python train.py --norm="layernorm_no_bias" --moe="top_k" --num_experts=32 --nesterov=true --weight_decay=0.2
Rows from block 10, named by matrix and row number. Each number is 128 + 24 x the weight over the matrix's rms, rounded and kept within 0 to 255. All counts start at 0.
# pw1: token mixer expand (model.blocks.10.mixer.pw1.weight, 256x128), inputs 0-63
pw1.46 [161 112 101 142  96 121 153 117 204 136  91 165 108 101 150  85 106 126 102 121 110 156 140 115 103 112 153 124 120 124 102 128 174 154  99 130 103 152 157 160 149 165 135 128  88 151 144 132 149 144 138 104 124 121 101 117 120 140 158 104 117 130 118 140]
pw1.47 [119  99 115 102 155 167 127  93  48  97 141 166 128 114 110 154 136 113  81 141 122 131  91 136 119 115 117  81 120 177  94 161 137 120 169  90 157 122 156  69 135 120 184 122 153 142  71 135 185 111 122 120 144  96 109 150 148 141 118 139 139 150 125 131]
pw1.48 [109 141 100 151 154 140 139 137 135 153 134 148 130 112 157 108 144 100 127 145 157 138 132 126 108 142 146 123 153 115 118 127 107 115 136 131 136 143  90 114 148 116 124  95 119 128 123 120 101  87 136 158 140 160 157 142 124 122 110 119 136 163  95 122]
pw1.49 [160 134 154 152 152 139 117 112 159 118 117 175 144  92  74  92  79 134 115 119 122 127 125 135 166  92 159 153 112 154 107 140 114 110 118  99 132  76 170 124 159 119 135 186 132 122  88 108 151 167 135 114 123 134 172 113 149 117 142 128 173 101  96 105]
pw1.50 [115 102 117 104 112 120 107 131 145 161 115 115 163 151 135 153 162 159  74 140 142 153 157 157 116 135 155 123 136  88 110 123 153  96 130 163 111 121 126 130 124 115  99 107 128  82 127 140 134 109  99 117 131 110  93 103 158 156 136 139 118 141 141 138]
pw1.51 [116 135 142 100 136 119 112 153 119 107 122  93 136  89 116 159  97 125  77 118  71 164 122 124 148 135 136 129 133 121 139 117 118  85  97 156 174 140  98 141 122 130 126 129 142  94 115 153 156 156  99 108 102 142 138 137 129 150 149 139 173 173 133 108]
pw1.52 [129 116 153 130 117 149 129 139 116 119 125  85 107 138 115 105 169 119 112 111  80 117 111 107 165 138 118 125 141 142 102 133 135 151 142  95 111 122 122 151 137 136 138 171  94 112 127 140 129 124 111 156 106 164 127 135 127 134 124 123 104 125 124 156]
pw1.53 [ 98 104 110 141 134 164 138 132 110 146 139 123 120 114 166 118  96 144 125 143  99 118 133 164  64 149 114 124 131 103  64 151 111 127 123 109 120 156 135 110 124  99 156 156 126 137 114 166 108 135 170 101 151 178 151 124 117 135 159 110 133 126 113 160]
pw1.54 [133 108 113  90 149  88 161 143 144 105 135  95 132 126 155 133  78 145 175 118 123 166 120 108 125 118  90 149 137 133 112 110 129 133 157 133 102 130 145 158 135 146 117 131 171 126 122 166 116 127 120 129 188 120 143 120 148 119  88 129 107 166 111 121]
pw1.55 [139 164 142 114 153 144 120 117  90 110 142 131 176 115 181 147 165 180 116 133 142 141 132 154 150 115 104 150 100  79 144 167 111  91 153 100  91 127 129 158 112 173 132 143 124 136 136 127 106 150 113 125 139 147 140 109 159 169 102 138 152 148 137  96]
pw1.56 [134 155 151 111 106  83 138 124 129 147 155 113 131 143 148  91 117 145 129 123 120  96 121 102 145 153 153 133 188 150 136 157 150 122 162 138  87 101 105 121  97 113 150 157 124 143 151 120 104 129 164 140 100 121  87 152 120  98 124 122 109 107 140 134]
pw1.57 [154 114  98 116  92 183  68 152 137 131 147 107 111 113 122 163 148 144 128 135 133 112 121 134 160 166 127 100 143 113 116 129 121 112  98 138  93 120 123 122 118 143 115 144 111 137 148 171 147 140 143 113 153  93 110 136 184  98  77  93 146 144 137 130]
pw1.58 [143 120  96 155 104 114 147 129 113 133  86 130 107 119 136 179 104 156  97 112 118 171 116 147 122 161 119 136 154  97 104 134 126 148 133 118 127 116 135 136 139 111 148 115  97 112 136  80 119 140  87 127 113 109 134 118 136 127  90 144 156 126 129 132]
pw1.59 [140 126 120  94 121 101 144 121 101 138 113 129 106 105 103 145 105 117 144  90  90 130 132 136 149 156 122 124 138  67 121 136 115 116 151 171 106 135 133  91  66 140 134 100 109 147 120 117 122 121 143 141 170 137 116 115 136 127 123 155 109 136 112 154]
pw1.60 [ 99 152 165 161 105 142 178  91 143 127  95 101 107 129 109 103 134 133 158 139  88 107 138 156 132  78 204 156 132 151 109 101 154  94 114 135 103 155 123 115 143 108 106 106 122 162 109 126 127 123 143 118 169 118 126  98 178 114 125 128 150 126 121 151]
pw1.61 [130  92 157 134 158 145 113 138 127 160 109 140 147 101 116 130 112  81 137 131 133 148 100 146 136 109 117 130 138 123 156 125 124 174 113 202 100  85 143 115 173 134 127 114 135 189 101  91 125 125  90 139 132 102 116  85 101 148 118 110 107 124 157 146]
pw1.62 [128 105 153 134 134 167 112 117 121 136 137 132 116 108 160 143 114 142 120 206  78  80 101 162 122 156 173 120 136  69  88 149 120 109 177  96 124 151 158 128 149 125 161  91 145 135 149 153 148 130 142 159 143  88 141 124 182 203 127 120 160 124  81 154]
pw1.63 [134 128 155  76 138 133 114 130  64 168 137 112 153  97 156 119 174 139 115 130 119 134 111 152  74 127 140 182 164 101 158 149 163 128 145 143 101 122 137 120 139 142 121 136 106 144 113 103 102 130 111 110 157 150 128 113 118 113 126 120 132 128 162 100]
pw1.64 [102 100 138 131 114 113  92 152 134 117 156 109 148 104 126 111  92 115 126  94 130 161 112 132 126 147 147 128 139 145 151 134 129  99 125 130 148 143 128  53 133 140 141 132 157 148 185 125 172 151 168 127  86 132 151 145 132 129 112 133 147 126 134 146]
pw1.65 [118 124 147 140 184 123 147 127 145 129 101 127 190 121 113 110 169 130 136 132  80 168 109 153 111 133  85 168 114 109 143 150 104 104 157 125 151 111 103 166 131 108 110  90 143 173 136 115 130 130 118 126 120  80 117 130 133 137 103 151 110 178 165 129]
pw1.66 [129 113 123 121  87 195  98 128  78  90 152 109 167 117 145 146 150 157 156 106  80 126 116  95 122 149 131 117 108 104 154 160 102 114 154  65 112  99 170 100 149 113 105 131 140 158 169 105 121 144  99 121  94 127 140 132 135 162 116 145 113 128 147 109]
pw1.67 [141 136 136 119  83 154 117 131 108 117 118 124  92  93 104 135 151 150 126 118 162 160 106  86 148 105  73 159 156  99 101 152 126 131 133 164 122 136 141 163 111 141 113  75 165 118 114 130 161 131 162 145 131  97 116 163 154 108 138  94 142 141  87 105]
pw1.68 [113 125 144 109 162 109 109 151 108 157 148  94 149  80 138 174 112 160 145 131 125 118 100 151 111 137 123 147 114 107  97 139  88 156 144 144 141  95 158 131 139 177 106 130 130 131 123 125 157 109 159 112 142  93 141 133 123 117 127 161 137 130 128  83]
pw1.69 [130 150 110 113 160 159 101  60 156 135 135 129 127  88 112 133 137 144  86 126 117 143  89  95 137  83 103 178 151 172 101 103 175 144  70 156 126 100 190  77 113 120 144 162 198  97 131 127 105 147  81 138 120 131  94 144 124 109 142  90 194 144 117 136]
pw1.70 [115 150 132 125  99 116 122 174 108  77 113 160 158 125 141 137 125 122 108 128 157 159  92 133 120 136 106  84 106 144 146 143  83 148 134 106 170 141  90 142 153 172 164  96 169 123 119 126 138 110  87 125 127 101 101 110 172 159 141 143  83 136 133 133]
pw1.71 [123 114 158 138 166 120 126 139 169 106 119 146 174 117 100 133  54 112  84 129 186  74 137  90 129  26 142 204  79 129  68 139 101 133 115 104 160 160 102  69 147 135 161 153 156  99  67 119 107 162 141  57 182 129 127 146 124 129 149 153 162 127 102 173]
pw1.72 [147 121 128 103 115 121 104 113 141 150 166 179 127 140  97 145 140 140 124 146 121 100 168 109  86 118 169 130 102 128 116 146 131 157 113 137 116 127 114 118 132 129 147 110  87 128 143 111 182 101 130  90  99 157  76 133 130 141 109 123 157 101 122 139]
pw1.73 [119  99 110 100 102 139 163 123 128  75 148 124 134 120 137 133 162 137 125 103 147 147  83 105 145 107 117 173 156 115 150 132 106 116 158 134 115  98 116 176 109 145  91 138 127  93 141 138 106 123 130 129 167 119 126 150 126 131 149 105 153 158  90  96]
pw1.74 [109 155 115 146  98 155 136 109  80 129 132 119 152 113 125 109 137 148 103 148 155 160 109  94 100 136 119 122 113 178 102 128 149 121 128 117 145 127 116 136 121 153 171 139 186 104 120 157 128 110 112 138 147  92 113 135 127 132 199 100 139 117 110  86]
pw1.75 [121 145 119 142 105  93 148 149 129 138 123 113 157 100 129 113 120 140  91 131 110 185 181 167 124 104 160 100 102 120 106 146 119 104 110 127 117 132 129 155 143 117 100 129  99 133  88 145 127 168 155 110 131 115 116  99 162 124 129 120 107 125 135 134]
pw1.76 [144 134 138 135 130 159 122 144 161 151 134 107 110 102 146  95 132 109 119 153  96  85 130 166 151 109 104 138 126 128 143 140 111 142  96 149 141 102  98 153 140 144 131  95 120 120 137 149 130 103 161 102 110 104  84 115 137 160 146 106  78 187 127  80]
pw1.77 [132 172 100 126 106 123  72 185 117 109 109 154 105 124 184 127 109  81 122 122  80 128 124 106 135 146 126 179 140  48 102  99 136 139 154 110 109  90 126  77 126 114 152 152  74 116 152 123 173 154 151 131 117 136 116 171 142 107 117 109 156 137 107 126]
pw1.78 [164  83 143 155 101 157 136 158 110 117 111 103  61 120 164 127 115 120  93 120 106 138 156 152 164 108 140 125 125 120 138  92 113 116 108 162 144 138  96 148 124 152 146 126 121  87 106 135 146 103 132 143 181 149 117 128 138 140 107 119 139 153 115 158]
pw1.79 [115 131 107 127  42 165 121 183 125 128 140 151 126  95 118 167 115 113 124 163 103 155 149 126 127 133 136 107  90 169  87 158 135 119 143 145 136 133 158 160  79 174  74  81 139 107 141 117 155 109 142 134 138 100 100 173 105 150 111 108 124 128 142 132]
pw1.80 [152 115 155 127 110 116 125 170 137 103 104 140 126 140 100 146 126 122 106 118 103  92 165 115 121 179 112 122 120 122 116 119 147 143 169 134 112 100 156 121  87 125 138 141 115 116 111 131 126 133 110 188 146 139 139 146 154 118 160 114 122 108 112 122]
pw1.81 [156 137 143 136 132 137  93 128 129 138 139 144 119 124 164 116 153 113 146 138 125 118 150 112 111 169 138 122  95 107 121 135 132 143 100 103 176 143 148 173 111 163 142 129 146 161 135 133  97 158 122 140 108  67 134 151  98 142 111 139 134 120  99 146]
pw1.82 [112 136 136  91 120 124 150 134 103 125 140 123 100 130 140  99 133 124  98 133 125  90 106 139 140 135 140  94 119 131 101 146  77 145 129 146 117 129 148 155 170  89 128 116 130 101 141 105 142 102 124 126 136 132 118 135 162 123 136 178 132 128  94 119]
pw1.83 [106 131  84 125 108  91 152 167 108 138 153 142 115 133 113 119 167 131 137 134 147 170 112 124 104 136 147 137 138 128 123 126 182 107 148 128 134 165 150 133 120 122 133 104 111 166 177 153 121 134 136 110 108 127 107 135 150 137 103 117 119 162  98 119]
pw1.84 [131  88 138 148 128 165 146 162 123 152 148  85 187 126 113 107 120 132 123 116 148 153 132 121 162 127 149  71 127  93 165 122 132 136 102 147 148 126 130 101 107 139 161  93 118 119 146 112 169  91 141  93 134 123 131  98 106 120 119  95 129 168 137 124]
pw1.85 [124 109 121 127 102 115 146 131 110 138 124  78 158 119 127 111 107 143 128 158 129 190 148 137 143 111 109 121 107 143 164 159 155 138 131 109 105 116 152 141 122 106 177 107 110 144  84 101 116 119 150 103 106 162 120 102 136  99 137 128 131  99 140 130]
pw1.86 [138 127 168 146 152 130 126 152  91 135 145 153 103 108 115  78 152 163 123  99 122 118 107 131 126 159  91 132  64 152 114 140  90 114 152 134 120 107 101 162 162 164 115 151 145  89 166 107 127 109 120 139 148 146 130  85 166 102 119 122 168 159 125 130]
pw1.87 [139 143  96 130 131  73  99 145 110  95 161 100 116  68 161 153 149 138 104 138 121 146 136 151 146 105 139 143 117 130 135 134 149 137 141 109 134 144 112 135 129 116 192 124  81 139 152 128 129 148 103 145 130 110 103 163 100 150 114 143 133 107 137  93]
pw1.88 [132 142 130 144 107 179 125 162 120 130  93 138  97 113 114  97  87 105 124  97 143 110 105 116 113 173 129 159 107 143 110  88 149 107 132 163 114 149 120 163 138 145 122 127 122 106 143 166 161 131 123 146 105 102 127 149 136 160 181 144 133 106 150 117]
pw1.89 [137 122 125 106 120 114 139 142  91 123 132 141 105 178 112 146 114 111 130 115 117 123 126 140 138 139  99 123  98 140 156 104 108 108 144 138 127 118 110 203 142 130 116 162  97 126 146 141 113 162  97 135 148 158 133 120 133 130  93 132 104 122 144 136]
pw1.90 [129  78 154  96 122 127 155  97 117 124 134 100 150 148 149 125 139 127 128 108 100 108 113 105 118 126 144 144 116 113 152 144 139 140 131 135 175 109 119 119 169  98 109 155 139 140  97 131 164 134 106 123 161 150 136 146 109 141 107  99 118 137 157  96]
pw1.91 [126 132 111 135 113 152 136 102 123  81 148 147 128  86 145 125 121 182 137 122 112 179 121 136 128  85  88  93  89  91 124 140 132  41 179 130 121  99 158 107 158 119 116 142 108  87 129 145 151 151 162 104 161 118 148 156 126 143 125 101 129 103 140 173]
pw1.92 [ 67 105 133 121 171 131 118 130 153 146 172  67  85  53 108 106  67 101 111 142 119 117 125  94 147 117 153  93 103 128  91 158 106 108 131  86 149  93 123 132  91 142 139 128 176 144 157 192  64  99 113 176 119 123 145 163 136 101 122  85 152 138 147 143]
pw1.93 [ 70  90 144 170 133 136 173 106  99 189 119 150 125 113 110 128  81 155 151 110 132 104 164 142 100 109 103 116 128 122 120  74 151 114 123 163 137 158 155 142  90 163 117 150 122 100 123  97 137 151 128 113 114 152 188 148 131 121 131 135 106 102 171 141]
pw1.94 [154  70 131 131 125 120  90 134 124 129 161 146 132 116 151  81 125 123 155 121 130  61 135  92 141 143 137 157 190  93 128 112 111 122 160 150 122 144 107  86 125 132 127 129 108 106 161 134 114 127 158 108 132 107 131 155 134 129 139 123 120  84 131 116]
pw1.95 [141 129 105 146 151 135 105 139 135 141 138 116 137 151 130 130 120 157 105 132 102 130 131 127 145 134 117 110 107 115 132  75  90 114 128 145 138  84 138 147 110 104 108 109 127 153 144  99 128 154 146 109 133 147 170 146 173 122 144 118 109 126 134 113]
pw1.96 [120 151  82 136 173  90 105 151 112 167 103 163 153 120 120  88 118  94 152 125 122 123 132 109 124 159 104  91  96 182 115 113 107 147 122 114 116 119  92 118 146 130  97 152  93 102 112 123 116 103 161 120 158 125 143 139 125 121 164 136  94  96 136 177]
pw1.97 [126 118 159 165 119 150 130 132 110 169 154 150 129 140 127 129  98 131 118 124 123  93  97 152  98 133  94 149 111 125 140 113 124 151 135 109 113 125 121 177 115 157 140  98 122 106 165  97 106 161 110 130 143 126 119 128 143 152 157 129 128 158 117 133]
pw1.98 [116 114 117 105 148 131  84  97  67 158  80 105 138 120 180 129 176  56  82 132  94 176  79  66  99 145  70 120  98 145 122 164 122 126  55 127 119 181 110 100 105 191 223 125 149 122 113 165 151 194 116  89 132  72 132 159 107  95 149 115 181 108 137 114]
pw1.99 [149 152 153 130 152 146 131 138 130  95 113 116 167 125 160 193 153  74 115 126 156 129 149 143 160 120 143 142 101 124  97 138 116 131 139 100 130 144 138 185 106 176 147 159  74 176 125  78 153 120 149 125 127 102  87 127 124 137 134 102  87 103 117 104]
pw1.100 [114 116 135 143 134 123 138 148 129 164 124  75 117  94 120 107 155 132 142 170 108  96 103 105 108 142 128  74 142 146 122 193 103 129 145 152 123 161 134 161  80 156 157 143 184 122 110 102 122 146 135 145  78 164  95 127  80 129 110 131 124 125 104 131]
pw1.101 [133  74 137 161 124 167 126 121 102 122 153 140 144  96 175  90 147 154 153 165 132 147 155 137 120 128  96 111 147  94 100 111 116  42 165 124 112 130 150 107 140 127 138 139 149 161 155 125 136 114 133 130 124 132 121 124 145 180 117  98 105 138 164 127]
pw1.102 [136  95 169 108 179 137 154 120 145 152 147 106 148 175 145 148 126 116 152 137 155 110  85 111 105  98 149 143 136 157 124 128 135 114 108 109 140 108 138 145 143 124  57 150 183 108 122  99 146 149 128  98 149 146 114 141 112 150 127 100 159 123 131 117]
pw1.103 [112 146 121 143 117 155 111 125 104 139 149 136 148 114 137 158 162 129  99 115 100 147 136 105  95 121 126 107 139 128 130 160 128 152 102 105 146 135 149 137 122 140 134 108 125 131 128 116 131 138 135 105 135 136  80 193 118 132 119  84 156 128 107 131]
pw1.104 [157 162 115 135 155  98 162 122 155  96 138 151 131  86 158 178 145 127  89 150 162 132 117  97 137 134 143 146  97 121 105 100 101  82 101 132 156 166 154 146  89 163 105 137 141 175 124 129  87 122 126  92  85 109 111  97 129 158 104 144 143 149 121 149]
pw1.105 [123 137 132 100  83 134 109 183 146 108 155  97 114 116 153 136 153 131  95 157  81 183 149 148 152 145 147 102 137 160 136  99 153  95  96 155  70 116 159 137 146  90 168 131  72 156 135 157 136 135 143 126 137 105 130 115 116 140 122 123  77 124 142 165]
pw1.106 [104 130 128 170 128 169 127 148 146 121 115  94  99 132 151 102  97 135 127 115 166 104 146 103  86  91 105 113 191 144 137 101 105 138 119 118 109 113 148 120 107 146 128 133 148 188 141 108 113 161 135  83 139 112 145 108 155 131 140 141 150  91  99 101]
pw1.107 [113 112 111  67 163 122 137 160 135 187 114 140 152  57 117 109  81  72 213 154 114  89 133 142 125 129 111 117  87 129 183 122 103 124 126 111 129  83 202 157  95  93 168 165 128  84 131 123 135 126 158 148 119 133 130 138 146 155 102 100 122 173 125 144]
pw1.108 [127 108  98  96 103 151 177 172  87 155 121 102 165  68 156 175 101 142 130 115 110 130  86 113 152 119 126 117 121 145 114 169 100 126 159 160 145 109 173 127 131 144 103 101 167 153 134 155 131 132 201 125  86 110 155 132 122 139 150  87 150 141 103 136]
pw1.109 [121 103 132 127 101 138  98 135 135 119 182 129 145 115 112 108 162 189 134 143 139 172 104 132 101 115 164 101 148 118 126 107 120 126 156  81  85 129 154 121 103 116 155 162 155  96 145 125 115 140 134 141 152 160 145 156 143 132 126 102 165  77 140 142]
pw1.110 [125 145 131 123 119 142 128 111 120 120 171 163 124 108 105 136  99 141 127 168 120 133 147 116 130 136 126 124 108 123 130  78 115  96 124 112 116 138 125 111 114 130 126 170 117 120 160 115 137 149 143 127 111 119 118 106 140 117 147 127 175  86 101 129]
pw1.111 [168 117 105 129  97 134 103 134 157 126 163 143 111 126 143 117 131 113 107 128 161 134 126 183 105 158 102 158  94 126 153 106 105 124 132 143 124  83 153 125 125 135 108 143 123 142 137 150 114 105 154 131  89 110 135 116 121 104 146 120 116 112 135 151]
pw1.112 [140 154 138 106 149 171 115 130 115 117 153 101 154 107 123 151 116 145  75 129  93 162 129 166 112 161 105 143 161 133  87 129 158 164 105 115 111 116 114 119 115 152 138 106 163 143 114  94 145 154 131 134 179  88 110 107 136 109 107 118 121 140 130 123]
pw1.113 [ 85 124 116 140 131  84 141 137 133 141 146 140 146 109 129 138 136  84 124 132 120 100 102 131 139 141 147  93 151 117 126 184 131 147 174 145 128 136 120 108 105 119 143 163 129 128 134 102 182  77  64 130 154 144 123 131 146 174 142 175 126 157 144 115]
pw1.114 [117 116 160 150 146 117 138 180 154 117 160 140 144  86  96 133  94 116 122 135 131 127 149 133 130 172 104 115 155 116 162 126  99 144 143 100 141 169 140 103 100 107 138 129 110 132 106 112  93 139 133 104  71 138 118  69  97 134 133 139  90 174 101 113]
pw1.115 [140  99 109 169 100 151 143 138  89  45 144 125 118 137 134 132 151 141  79 125 128  99 136 111  86  98 118 132 126 153 132  79 135 139 140 177 103 168 134 160 160 121 169 110 123 146 139 131 159 163 130 136  89 126  88 113 163  95 129 113 130 115 128 156]
pw1.116 [110 145 126 143 108 128 151 111 167 101 169 121 127 121 141 151 125  58 113  99  77 113 110 132  66 140 125 150 100 157 103 133 124 103 148 125 108 157 117 153 166  95 134 146 123 119 145 142  98 179 144 105 128 116 120 115 107 108 154 128 133 120 120 104]
pw1.117 [128 140 108 133 153 172 126  80 113 128 128 135  80  95 150 138 154 125 116 123 152 154 110 186 105 134  63 146 142 178 139 123 166 119 130 110 106  90 118 140 139 118 107  86 133 103 107 154  98  89 120 140 109 177  98 165 150 158 129 126 179 111 143 133]
pw1.118 [111 108 151 149 103 131 112 106 114  85 134 175 153 102 120 133  76 100 128 166 172 137 122 122 154 131 171 146  90 147 143 107 145 131 117  90 101  97 143  98 124  93  99 188 119 145 113 125  90 160 152 132 142 131  91 128 134 141 111 161 157 139 156 135]
pw1.119 [123 129 106 147 125 102 130 155 136 156 132 133 126 110 123 109 139 146 138 128 127 135 142 121 171 101 133 138 116 106 140 121 123  96 145  66  95 162 178 105 136 182 154 142 120 136 135 106 122 140 128 142 150 132 120 151 133  98 123 117 110 118 119 116]
pw1.120 [146 128 147 103 149 158 116 163 154 136 130 132 154 140 118 121 111 116  92 146  93  83 163 140 154  83 133 176  81 100 128 120 136 138 114 100 140 178 146  94 115 145 120 127 117 139 106 137  99 143 146 140 160 128 121 134 161 121  72 113 114 130 109 166]
pw1.121 [155 101 126 141  98 112 141 147 104 166 121 153 133 122 160 120 125 181 135 113 111 120 125  95 152 123 118 124 105 156 139 120 160 122  87 133 144 139 120 147 156 136 133  86 100 124 127 128 155 132 110  97 117 177 132 128 112 128 134 111 127 122 106 115]
pw1.122 [126 125 164 147 156 168 102 134 135 134 100 113  95 159 152 150  93 131 117 121 143 134  81 125 131 132 119 111 156 190 126 102 161 163 130 118  97 146 116 160 152 159 100 151 135 154 115 140  93 156 146 139 112 116 117 143 106 164 107 138 168 147 127 109]
pw1.123 [108 148 132 121 127 133  89 142 141 105 125 133 153  99 170 159 159 109 118 158 165 123 104 159 156 113 178 145 161 115 123 142 151 129 110 103 152 123  79 147 145 130 100 108  92 141 112 103 144 115 134 139 136 133 150 145 143 132 122 136 125 116 133 104]
pw1.124 [170 136 143 130 159 127 134 172 106 129  92  80 113 135 157 147 160 139 138 150 128 146 124 166 192 100 161 126 119 153 148 142  91 148 129 155 142 121 118 141 137 114 154 150 134 141 133 112 129 153 130  99 128 133 117  95 133 127 128 152 106 156 122 109]
pw1.125 [127 152 131 140 120 134 140 143 125 115 146 119 125 124 144  88 130 171  96 151  92 106  97 179 131 110 113 118 111 113 138 139 127 130 135 104 174 123  92 154 104 129 155 127 148 162 131  96 128 120 125 109 115 100 168 119 113 139 132 131 133 125 107  91]
pw1.126 [142 156 119 135 128 129 144  99 130  88 165 158 134  64 137 105 175 178 160  99 135 139 105 112 124  93 155 134 125 141  80 110 121  87  71 126 113 111 118 120  93 158 159 116 117 160 135  97 153  91 131 132 114  93  81 153 157 112 118 112 191 147 117  99]
pw1.127 [122 108 110 120  75 180 135 167 124 158 170  80 144  68  96 152 172 110 104 144 124  88 144 134 155 120 107 128 197  68 108  90  87 100 152 158 121 157 146 120 117 109 122 126 117 146 137 199 202 136 122 158 144 133 152 146 131 111 118  99 112 154 118 186]
pw1.128 [132 132 148 153  86 117 141 128 130 125 162 118 100 150 118 171 128 105 117 155 130 157 143 156 143 106 163 163 120  97 132 137 134 106  93 112 128 146 128 115 152 144 140 127  96 111  74 124 187 132  77 133 187 128 121  93 138 139 134  63 141 122  81 122]
pw1.129 [111 115 108 108 154 138 106  96 123 152 133 131 125 150 107 123 176 126 146 181 124 139  69 165 145 123 119 173 171 120  92 121 161 117  88 130 129 173 143 143 131 112 129  88 111 109 107 155 138 125 153 107 111 130 154 111 144 169 128 169 157 156 104 126]
pw1.130 [106  83 132 144 126 144 162 127 147  87 163 150 127  92  98 124 155 137 131 127 125 137 114 157 127 150  95 139 112 119 168 152 132 110 131 128 112 119 110 138  99  81 164  85 139 104 148 104 128 106 174  92 144  81 165 139 135 140 121 125 104 159 115 132]
pw1.131 [137 120 141 148 164 154 103 158 189 158  89 183 153  70 139 141 108 137 148 127  98 129 156 135 112 111 119 170  96 134 103  95 102 148 143  92 115 142 133 146 152 122 133 116 150 113 146 138 131 142 144 120 115 131 120 132 146 124 153 117 158 131 144  66]
pw1.132 [108 110 100 148  95 142 100 135 137 133 146 137 100 134  89 108 152 139 150 184 142 113 133 141 104 155 139 169 118 115  98  99 100 153  93 176 131 125 121 106 126 146 115 108 101 140 112 167 197 161 126 143 137 127 124 124 126  79  73 129 155 122 128 130]
pw1.133 [152 127  76 136 133 142 129 141 133 131 121 136 122 125 139  98 149 151 128 128 103  85  95 174 194 144 113 158  81 137 136 125 120 103 183 102 136  74 108 143  95 112 126 116 155 105 117 103 136 123 148 155 142 163 114  73 133 126 133 158 131 121 133 108]
pw1.134 [108  98 146 148 177 102 116 170 129 123 151 103 162 147 112  97 121 151 135 113 150 144 130 125 159 114 152 146 141 146 125 149 148 127  93 105 130 142 149 121 162 112 125 151 173 121 113 153 135 128 162  96 175 156 117  83 129 146 136  83 176 142 130 160]
pw1.135 [159 101 110 140 102 168 134 117 154 149 130 141 118  69 143 143 120 140 128 129 140  90 136 145 183 122 123 140 119 120 115 127 135 107 108 161 147 136 153 140 130 136 100 105  85 145  89 136 145 121 142 171 130 141 119  78 109 153 121  72 127 112 115 131]
pw1.136 [114 107 145 135 155 141 109 195  84 144 141 140 121 152 100 114 123 127 129 176  98 127 127 146 149  82 130 136 148  94  89 117 118  99 193 137 149 127 135 144 131 113 142 111 133 146 132 102 127 172 107 125 139 104 115 144  99 158 130 120  95 108 140 122]
pw1.137 [113 112 116 148 162 165 109 105 125 131 184 111 139 116 140 129 158 126 115  98 112 153 149 114 183  96 109 159 164 163 125 157 100 114 121 111 135 137 117  97 147  83 154 125 130  86 106 131 132 127 155 154 114 125 137 126 181 168 135 134 144 132 122 166]
pw1.138 [135 114 150 123 119 100 132 108 123 174 136 129 158 115  94 134 160  75 117 150  98  87 168 122 118 126 146 123 131 136 129 131  99 160  89 128 149 114 170 169 172 119 101 124 131 114 116 134 148 159 105 163 139 151 131 128 165  98 142 139 150 132 116 133]
pw1.139 [161 121 121 106 139 159 107 145  94 134 132 119  95  79 102 177 114 121 127 119  93 143 174 129 123 145  76 156  92  89 100  87 131  93  85 171  91 119 132 157 117  71 155 147  93 166 132 162 152 153 163 153 107 129 113 124 119 112  88 160 147 140 176 127]
pw1.140 [ 97 165 143 114 155 120 140 166 126 127 120  94 144 122 163  94 118 107  93 132 125  89 121 120 115  95 116 147 151 102  63 143 151  75 110 123 137 142 136 147 114 132 143 130 114  78 140 102  56 150 114 173 109 163 109 122  95 102 105 110 101 152 138 154]
pw1.141 [148 122 116 136 129 121 122 142 131 170 157  97  94  99  69 160  97 124 143 127 111 120  89 130 139 124 130  54 130 135 145 129 101 139 165 105 107 103 119 145 103 156 111 152 124 134 154 146 125 135 125 126 109 150 117 157 120  87  89 139 131 105 107 161]
pw1.142 [104 158 132 150 129 129 106 116  85 135 158 131 107  98 128 143 123 153 166 108 140 115 135  97 103 129 117 162 142 101 121 138  95 101 119 131 150 113  88  97 146 135 157 124 160 124 150 135 151 144 145 123 131 126 133 128 112  97 105  97 143  96 113 140]
pw1.143 [ 94 141  93 131 133 112 144  97 126 150  83 127 103 139 165 120 155  81 138 102 137 122  93 125 123 115 162 173 130 126 167 144 105 102  81 148 125 143 131 147 140 151 199 123 150 106 111 150 147  90 129 116 116  98 116 115 125 135 122 143 109 135 133  65]
pw1.144 [148 156 110  77  96 118 127 113 144 160 138 148 146 108 144 132 109 111 113 127  69 120 111  79 177  99 150 158 166 117 134 110 145 119  93 109 140 111 130 139 162 129  90 123 135 120 151 174 125 140 125 114 155 134 108 131 102 122 148 158 140 143 148 178]
pw1.145 [147 147 129 110 121 125 143 141  80 114 111 129 167 158 133 153 145 121 162 170 161 103 134  96 106 117 115  90 187 130  97 125 124 105 107 133 121 149 151 140 133 129 150 101  85  90  76 107  93  93 145 148 143 118 139 133 124 139 151 164 146 126 159 132]
pw1.146 [140 133 102  95  93 150  96 185 151 135 151 114  99 107 121 139 157 126 135 150 112 146  84 127 170 109 151 134 138  93 131 122 169 122 134 105 104 161 158 138 154  88 100 152 131 133 103 124 136 151 132 108 103 146  77 142 158 104 119 175 192 156  65  56]
pw1.147 [125 108 143  66 162  98 152 147 150 106 109 158  98 115 116 159 111 137 166 143  88 174 134 124 132 142 131  90 125 140  92 126  79  83 109 152 135 122 134 146 109 132 109 160 112 150 185 109 105 125 205 121 148 177 100 136 140 146 195 105 170 131 122 112]
pw1.148 [127 110 143 101 105 166 143  95 101  85 154 143 171  86 132 134 122 131 118 147 139 163 125 120 160 116 138 105 149 170 117 144 160 105 155 160 100 158 128 128 147 107 133 128 133 166 103 101 131 111 120 119 135 117 157 116 130 109 140 149 135 118 119 148]
pw1.149 [ 90 143  77  73 142 134 125 145 125 160 130 138 142 117 187 128 125 139 112 111 165  62 106  99 151 156 154 155 167 128 105 145 155 143 153 142 128 143 132 111 105 121 140 109  98 162 157 128 136  98 142 137 111 150 167 127 116 122 105 109 116 136 131 152]
pw1.150 [129 106 124 110 163 150 108 141 148 144 119 146 109 101 189 153  75 161 134 131 165 126 126 115 118 138 104 153  98 112 148 127 117 125 107 123 137 147 124 142 108 121 157 132  71  98 142 111  83 141 154 106  98 133 120 109 106 129 137 139  98 140 173 149]